python train.py --model="class-conditioned image diffusion model" --objective="v" --mlp_ratio=3 --fused_qkv=false --shampoo_beta=0.95 --adamw_lr_other_params=0.0026 --grad_clip=1.0 --batch_size=64 --adamw_weight_decay_other_params=0.01
Rows from block 2 of a small class-conditioned image diffusion model, named by matrix and row number. Rows with one number belong to one neuron. Each number is 500 + 50 x the weight over its row's rms, rounded and kept within 0 to 999. All counts start at 0. Numbers have three digits each.
After each neuron's rows are labels from the 100 images, of 14976 (inputs lightly noised), where the neuron reaches its highest value: "top examples" is what is common among them. Only what is clearly more common there than usual is listed. The data: rendered scenes of toy objects such as cars, trees, mugs and chairs. In brackets: how many of the 100, against the usual share in percent.
# fc1: MLP up (model.blocks.2.mlp.fc1.weight, 480x160), inputs 0-79
# fc2: MLP down (model.blocks.2.mlp.fc2.weight, 160x480, transposed), outputs 0-79

fc1.181:466465496522509498501482508484494507525597592544532503445558462459540487559431528450473526428458589531523409490560477581509529441520486464533558573486483391496543533513595477524478623592512491494588572454490517495508430425511399547538437471
fc2.181:467410451438533502519520403524483501525557424493492483496554516480572562416529446474495531494544594506606528510565499473585519568457462560482571435505552517434432552494508450465409543505494538479399503510477499517488433475502609429487510489
top examples: red object (92 vs 15.9); its colour: red (64 vs 8.4); light from behind the camera (53 vs 25.5)

fc1.107:470562500531503553525438544527493582591433446555516527529479474514470413548410508524509493471471434487460519551522480440386453462514506460539462613472423511544461542471492563566546432537450568550502485442420555438518452461508552511485449482
fc2.107:496480496589589504498514565460489485528520506424504506516542509415490426486492483540584497553475458450482568409578589448472551583531459382454512571483440518449522449492509521439504513626542566463516485516439465471482538577491583534486509452
top examples: black object (36 vs 14.8)

fc1.104:514484463458444516525456462479411442447551527561541472556401560526468564445455520556488533396584523434487502460488499465409543511494502500484469405443538486514485452573501484489430546473595437518596533427581472482531454478507447510500507456
fc2.104:573562476429530493479603434547477489379519426527477489584450524480569503426545432475529492471460498512554537431659493468475494498501530573514493520451600511436462366616452492449410445468519441539553497532505450519543462528483510432474530466
top examples: blue object (36 vs 15.9)

fc1.103:489549526514523578427514521510476487474446534484528387383441522433403445553428528391452462516479487515525466564490424433434543522490544534525567571539465555525528493496437452505369506521385562488461514519502540461494493465488462525468564357
fc2.103:517503507498469488508543469550497509406490512490471650430550526398508575483450504455544551648506458517502466412492436373430392494505526504456569516535538498574538460384479477472421486495351492438437471562527530496499459498479479462508545531
top examples: yellow object (40 vs 15.8)

fc1.149:475464526507519565520478521430508570548531511545452458436436493568481392498485492449456506446472501525408456563549482562597473392558487436509472590470399464504513414472479560515517542511478567432496539537493515576529542506445690507407529474
fc2.149:463526460487526490516462543402469429674492449538468519507477521526524472523491493515487466480500482469440514484528568514531457564527533395545433452400558513497548467531519493541553490454538423469609486514544550447536542470503636533558570518
top examples: black object (33 vs 14.8)

fc1.427:514600588428540535510495615466498476422413488424537507507545537499439514613550474483422627605404416509567513468545515470459438490454504502511484496421497454480518421573487537601495472484484458523403499494528517517468497511503448442566463496
fc2.427:509364479470497503469539487528555487389575454524533501479547432421412492505534536443470534512469557529530553565455523401550506493446553520357517553399440503541425553483484509477422574496503495522434519524518496576456476473412495462555484456
top examples: blue object (40 vs 15.9); its colour: blue (26 vs 8.4)

fc1.3:541514364451557423477548479450509472546514484438515538434517584532493488500443449398581557463517504430457498466565452512492512496533498458491468498485415483470438531536541422491422483491480452481515478563398513485502452476504448456411510374
fc2.3:546461520405663524441633454389461493453504570531619563452543504448497463464507529450522476553457483472524509539444562462517426500516468466454433496569531450568472485470485480481411488466505454430531538460535481548492482561416428462483553524
top examples: orange object (35 vs 15.4)

fc1.160:603485511554499544545554543569470547499465547542575559420479496498560503473596528413495494459507463438478454587557382438464575447459510408495550545498454492556463478478485499490483532449477551591475618538489506555548432554542474467593511445
fc2.160:626391508478514534459598510545522525572530560420525459440521505569441536449513440495523525526468522426596543511481446456507395460492550548544538598476483456542475427493589472511546552536494516563467608461530508530551496453471510560527480505
top examples: yellow object (44 vs 15.8)

fc1.310:545539499514489423528526468527480543506503386431525482486510566444596504442414544440523453479446549429439564568595436526526494473492490519460481505479618509418478445509484452495614429547559481516569544484573487574429520488573472514547677447
fc2.310:501498468570502597507432446549488519537415479444510524474498572508491449398571514440508483427492482432480442523449452529466479499488525582431555463522481474507415480429450464362496437542459385544475541507406541631446553499482535478480458555
top examples: white object (34 vs 15.6)

fc1.1:436487495525581640541533485540482490479513516509565443547487634488502514519452551488555396515623598433497441474491472484544540504550484557552368494555607493558494470535498451538506469583431523493422547607429579450463408523525398492526527453
fc2.1:511561518500505492612565448555498601429421463551528477562433620534498471478447504439512619437446520479482575472532473525539503482489539424518355500580460439501480507536494569507527517527400516527445525438523439451420347583593404497500526478
top examples: green object (37 vs 15.6)

fc1.325:457486459523459427443581493413550460490490437525500520488473407507489517474618506567541464456453511489464607474459468504426444378548481439501490460538477539455475484516530456407443441509537529551597487504451468539460435448529452446537502482
fc2.325:516618455563545501547517521495484521469492486535416502460467495362527558498530524575482511402566537490476442506437527501482569565561571438540547571539569508516570562450632463526489501468489391536490503369501511485451425583482477465464524524
top examples: purple object (36 vs 16.2)

fc1.69:563411598499464530468417479428455510484453491521549535500537430515478454454448457516495461442430488538550500557517420552491504425501526400548414590565517475517473466461453518464549444577492528357512504503508509532485475511550583528635552488
fc2.69:500543561574533389438521412493501475393520533447445516507563475520481581537628503570550490510423450466464504457489506399471476492415446441499550562462464513430481444546454478544450409559524507586437521449510471369438542443477421526417474499
top examples: hammer (25 vs 6.1)

fc1.262:466554482466443504469528526479510476610461470572469424528542518515472513501424490515586503378533466537514471431493527397482480464517439554477507594514562488557512582572494496478537563482511549603503502504548519425576458495513491528542430454
fc2.262:483481504462384577497472414475482527589486516430453497562473510598466436423482511546509505465455522425608487521547476427542540449483499516563524567527474512457479504570584501433491523446546486554526546425507485517527530523481505559461489440
top examples: black object (33 vs 14.8)

fc1.444:551409496536625569501548465515478498578556459447527520572509486539500502496419570516563523531508673469442527503589502501483524576535540414523472470503491504500516554413496516465468559468592515559507557461494472480432507492505434530504481426
fc2.444:536439466490534533484554503499500479522467597464474551562503465496497446454605412547430477441448514483634476552494523481420502422500403471519520539509506480532401469568423567583487480403542449498489498548584452465503489517477474439489581463
top examples: orange object (35 vs 15.4)

fc1.241:484470393545530458451492565511560597402525553561483468467553461526445471591523431597492516565414504480537510484517496411407472564533456396402482455544568457520587510557529466497515430496552424528526440521486597516480443522473463470578528553
fc2.241:545492491577510436527469373486431625484499498540498421463445415418550582494554513467478502552481439501459487476436448433450542496580495396574455483517530551512492587421491548519590486548568477457503529413535460395557472513357438437441509552
top examples: purple object (36 vs 16.2)

fc1.384:494479487523489494513427485474533484512524536417553433510446460506525421491525504549496502531513574519492617451485482494507490604588516460507484452526504504526495465513554450561487475462428481430568519447487494464534494528428401436572505461
fc2.384:478499504447450482488392475522451466368541443448497518508480481542552548512562486453534476544500541551498477412506488496503485482543509380512498498548507467427473436430455595499569483541554508484563564430504484427512505543432471514545481462
top examples: purple object (43 vs 16.2); its colour: purple (28 vs 8.6)

fc1.195:517435595523467540483494542476489434498425530439458541484528542521497482508498573582547541406479451524497566433516499419482474558512488441456523525506491520517502567486479589495511453468546496463535435478313469472488382483552523445509530555
fc2.195:500551519577534565487513462527497531499466523442498495571512498443476390556534453436516476527477585459540476543499515530485484447561483586428565467490459484470444466480562494424539569499566478511520483594394555580498534506436621461513545472
top examples: blue object (35 vs 15.9); red object (35 vs 15.9)

fc1.431:530511393522494485444514426578485526409407508491522528444503512576488556527493610548486506521388492504607490465537491511583516503622550476428469579468502463469528396452582533472498491524444373428446541545552461551529436499496530524488475584
fc2.431:577471535510516440512487544578508575492458506483477554415596571507550434490598549403490489449464451459555517560508456556508466507525572506494483497594577500438569429384501562473489489512571536526553511445524524572522495570532470544530511454
top examples: green object (38 vs 15.6)

fc1.298:488557659460514508488560479480469536500508532522584538496470437478528456427526514476571438483553544499511463472566586529511358483380478435539479501508518506485605524551495532543638473499527519507514453448444493506506552577567495552521470591
fc2.298:546494511434479520434557458515501581504495469488419495390491467456523560403454540516481522572486448459445536501494481388464475446501537558495477492486528471527508496415461449466546473424464427461460499413548488481506542484486460569524527506
top examples: blue object (35 vs 15.9)

fc1.258:504426459519484522505467565501608535493499425562553541506570455526437487550402518472422520548462407507482471448595494513399583480559466481486427449542483471546331600614487462524421466541413486506488496472498474384506497479496491582557493418
fc2.258:481492417468455509444597530497494483536592488502505522351460487397462591379550544493517568651414504472508519485377524465522585472495531557415463588457546474554581447514506515528527487484432523496421496511504543500515528449528432521444519480
top examples: blue object (48 vs 15.9); yellow object (45 vs 15.8); its colour: blue (26 vs 8.4)

fc1.270:476617401541569446472438546467420604442478409494483536480516430529522489497598613503510480580536431497492466461567526464453448526532441515558505527536501556549553554526541462561464485635511519570534398455488523452566456534581375464588455462
fc2.270:532485548511547516458412546526448545450540490433483522513480410492509487441510513602477526563430527536498528530417490457557561448478445407511572429482476502470568552459479548640467500497550536562598417493473492539428574474435576574435509505
top examples: black object (38 vs 14.8); trophy (25 vs 6.8)

fc1.314:544563532483492537501415458513516582522459475491507488512494473487652454439443571624419504508523443438383494433514481380524508420474501522589411634546424485453540633467493510535559478535537460545519466491505509502538481496441554542556446490
fc2.314:530525489478480579492431516610497489456508541432446506457554525576505487506562538548512445463503384410470485509421522681474516489487520437442500509576517494577509577566569499512474570565529557486502505467467536490468486494540548514523411467
top examples: red object (88 vs 15.9); its colour: red (64 vs 8.4)

fc1.30:529505507404486543554397551558485458467522459486469490488471532448566535404553448528414466472425533471466505562538529517559454464530468519555551468506481440475493511464375601507621522544423404450512481517502510629485515454496619464520508485
fc2.30:528465467531502520429522526475523483519509435553440491492525515485467435471548521499508515505464441494377503482487638579452546470506586521512562507444561493472497452573513422475557458505519391543543529573468504527616541593541575530469474507
top examples: hammer (30 vs 6.1)

fc1.361:435464525462473460492532453422454454520398537538511488480447421513488391506423464498583471436520490497551559473477598529505561480556485494568448468521552486429511497555553474510470535571494496504512487435549451439543567448575442499515388450
fc2.361:496478458478499577388436512452479480491510501460546497507451476483515528537463526499506511445551456448465486482440499528521525424514444434503419491466519569497407448531435497522476538432477480499542395535518485501446452516471531548499445440
top examples: black object (41 vs 14.8); hammer (36 vs 6.1)

fc1.117:463553469512480622524499478494491528468472488386532519595544471444335476463477503581553518467415499551543517610502536484432446525415542485512481451495483427474521530583419494495476506487506483555502454494468438514466428457478411450485539443
fc2.117:446466565606520517533489480582505559392405509564491513539480491516588462465473475535415479383583566519496445601457501520521521514521505591568545451527493481483473492566486511455452521513517502556494555499465511510465476578451429471607502520
top examples: boat (26 vs 6.3)

fc1.419:438501515463453489446473524451481472534553535506531524490485545498546613502551483494477496514475373542472533476530391506546549453494467496518549506565598474534505451505542535507594443547478431465514419564581477532472509501499443484555474495
fc2.419:488498457370540511541466525490458530532568463538480419408516512446517560464510466456507562544454507581544532507439476401471504525490598515494538492463469575468455600491498441495474509508402496511419512405421481544438586439505516604486555489
top examples: blue object (52 vs 15.9); its colour: blue (34 vs 8.4)

fc1.54:510555502471525442448409603447535418544446614449478561426539528490439476508490440534515500560487536496432541487476641498446492480547515465546532556529447502414466535468525449472434462552419553432517528489530570522542432482497416459478534430
fc2.54:522566511337424496500458499489547398509472435437499527458476504504497498585514490587498500524501532533460462541542568526477502508496515515449481496534482436506421483467592465445425551398431480488493517548485464576502443467485551508497541551
top examples: red object (48 vs 15.9)

fc1.36:481384453571470504464447469499532622608482420528519472489608500445429463516437355535552520452458472429432466432511455554558545556522429577413511529578489430502438546500498545447512415474466497441437468470559555479514537457481474494584530434
fc2.36:472509386543554436522566504535572528485545478525509471442532445457451441541551493547549480434489507456553495423553573372499598515556423575456506552414565484446488444566434497485458535469437483429569494511525453417522485524446423543511504441
top examples: blue object (35 vs 15.9)

fc1.110:522490512490437519477553456440481428483444534472458429503511592483488510400512492517552490528474551419497510507601460490498506639527461550483579510509556489585555405494554475416533485441476532455555543456559467462451479628526510469468483588
fc2.110:481409511522557511444541560541590459507516512520455495500499569478478466453559565511521535472429516389490499553501452514520567533383515450534506558559431468539510538444500454534512489475448561546436484629492510460402509517561537592461484564
top examples: white object (40 vs 15.6)

fc1.333:457412557548477512443458442457513484608552446523431478398444484503441407473470488437571452501540498451501501504458466603537540435443462507463532531488579439512474438538550488512551493478557546529499547491452398456441487547489529490545558529
fc2.333:475390547431509513475485548445509634574558498489417529476463426596475625476512442538517441507481605397491521485457544406484528604498445493477532488467383494505468462479479540541548491480531451446496475447473563493563543394457469494556505586
top examples: black object (35 vs 14.8)

fc1.297:567478493483444455543465503448468483461576508472546422463561519472523496473424424471495543421484570451472484515450483655658464428520470537481550564504524441481562501508504498498613538563447520448509562460601474454489571502549522442469490465
fc2.297:466536585589461415592562524517490454430461460513543534489429497537560506518575433416539556483479495349536463431482482420547423529446581481491470479502608547472524465551458451581519570534458434460553484564465440544497470599460547502492475516
top examples: hammer (37 vs 6.1)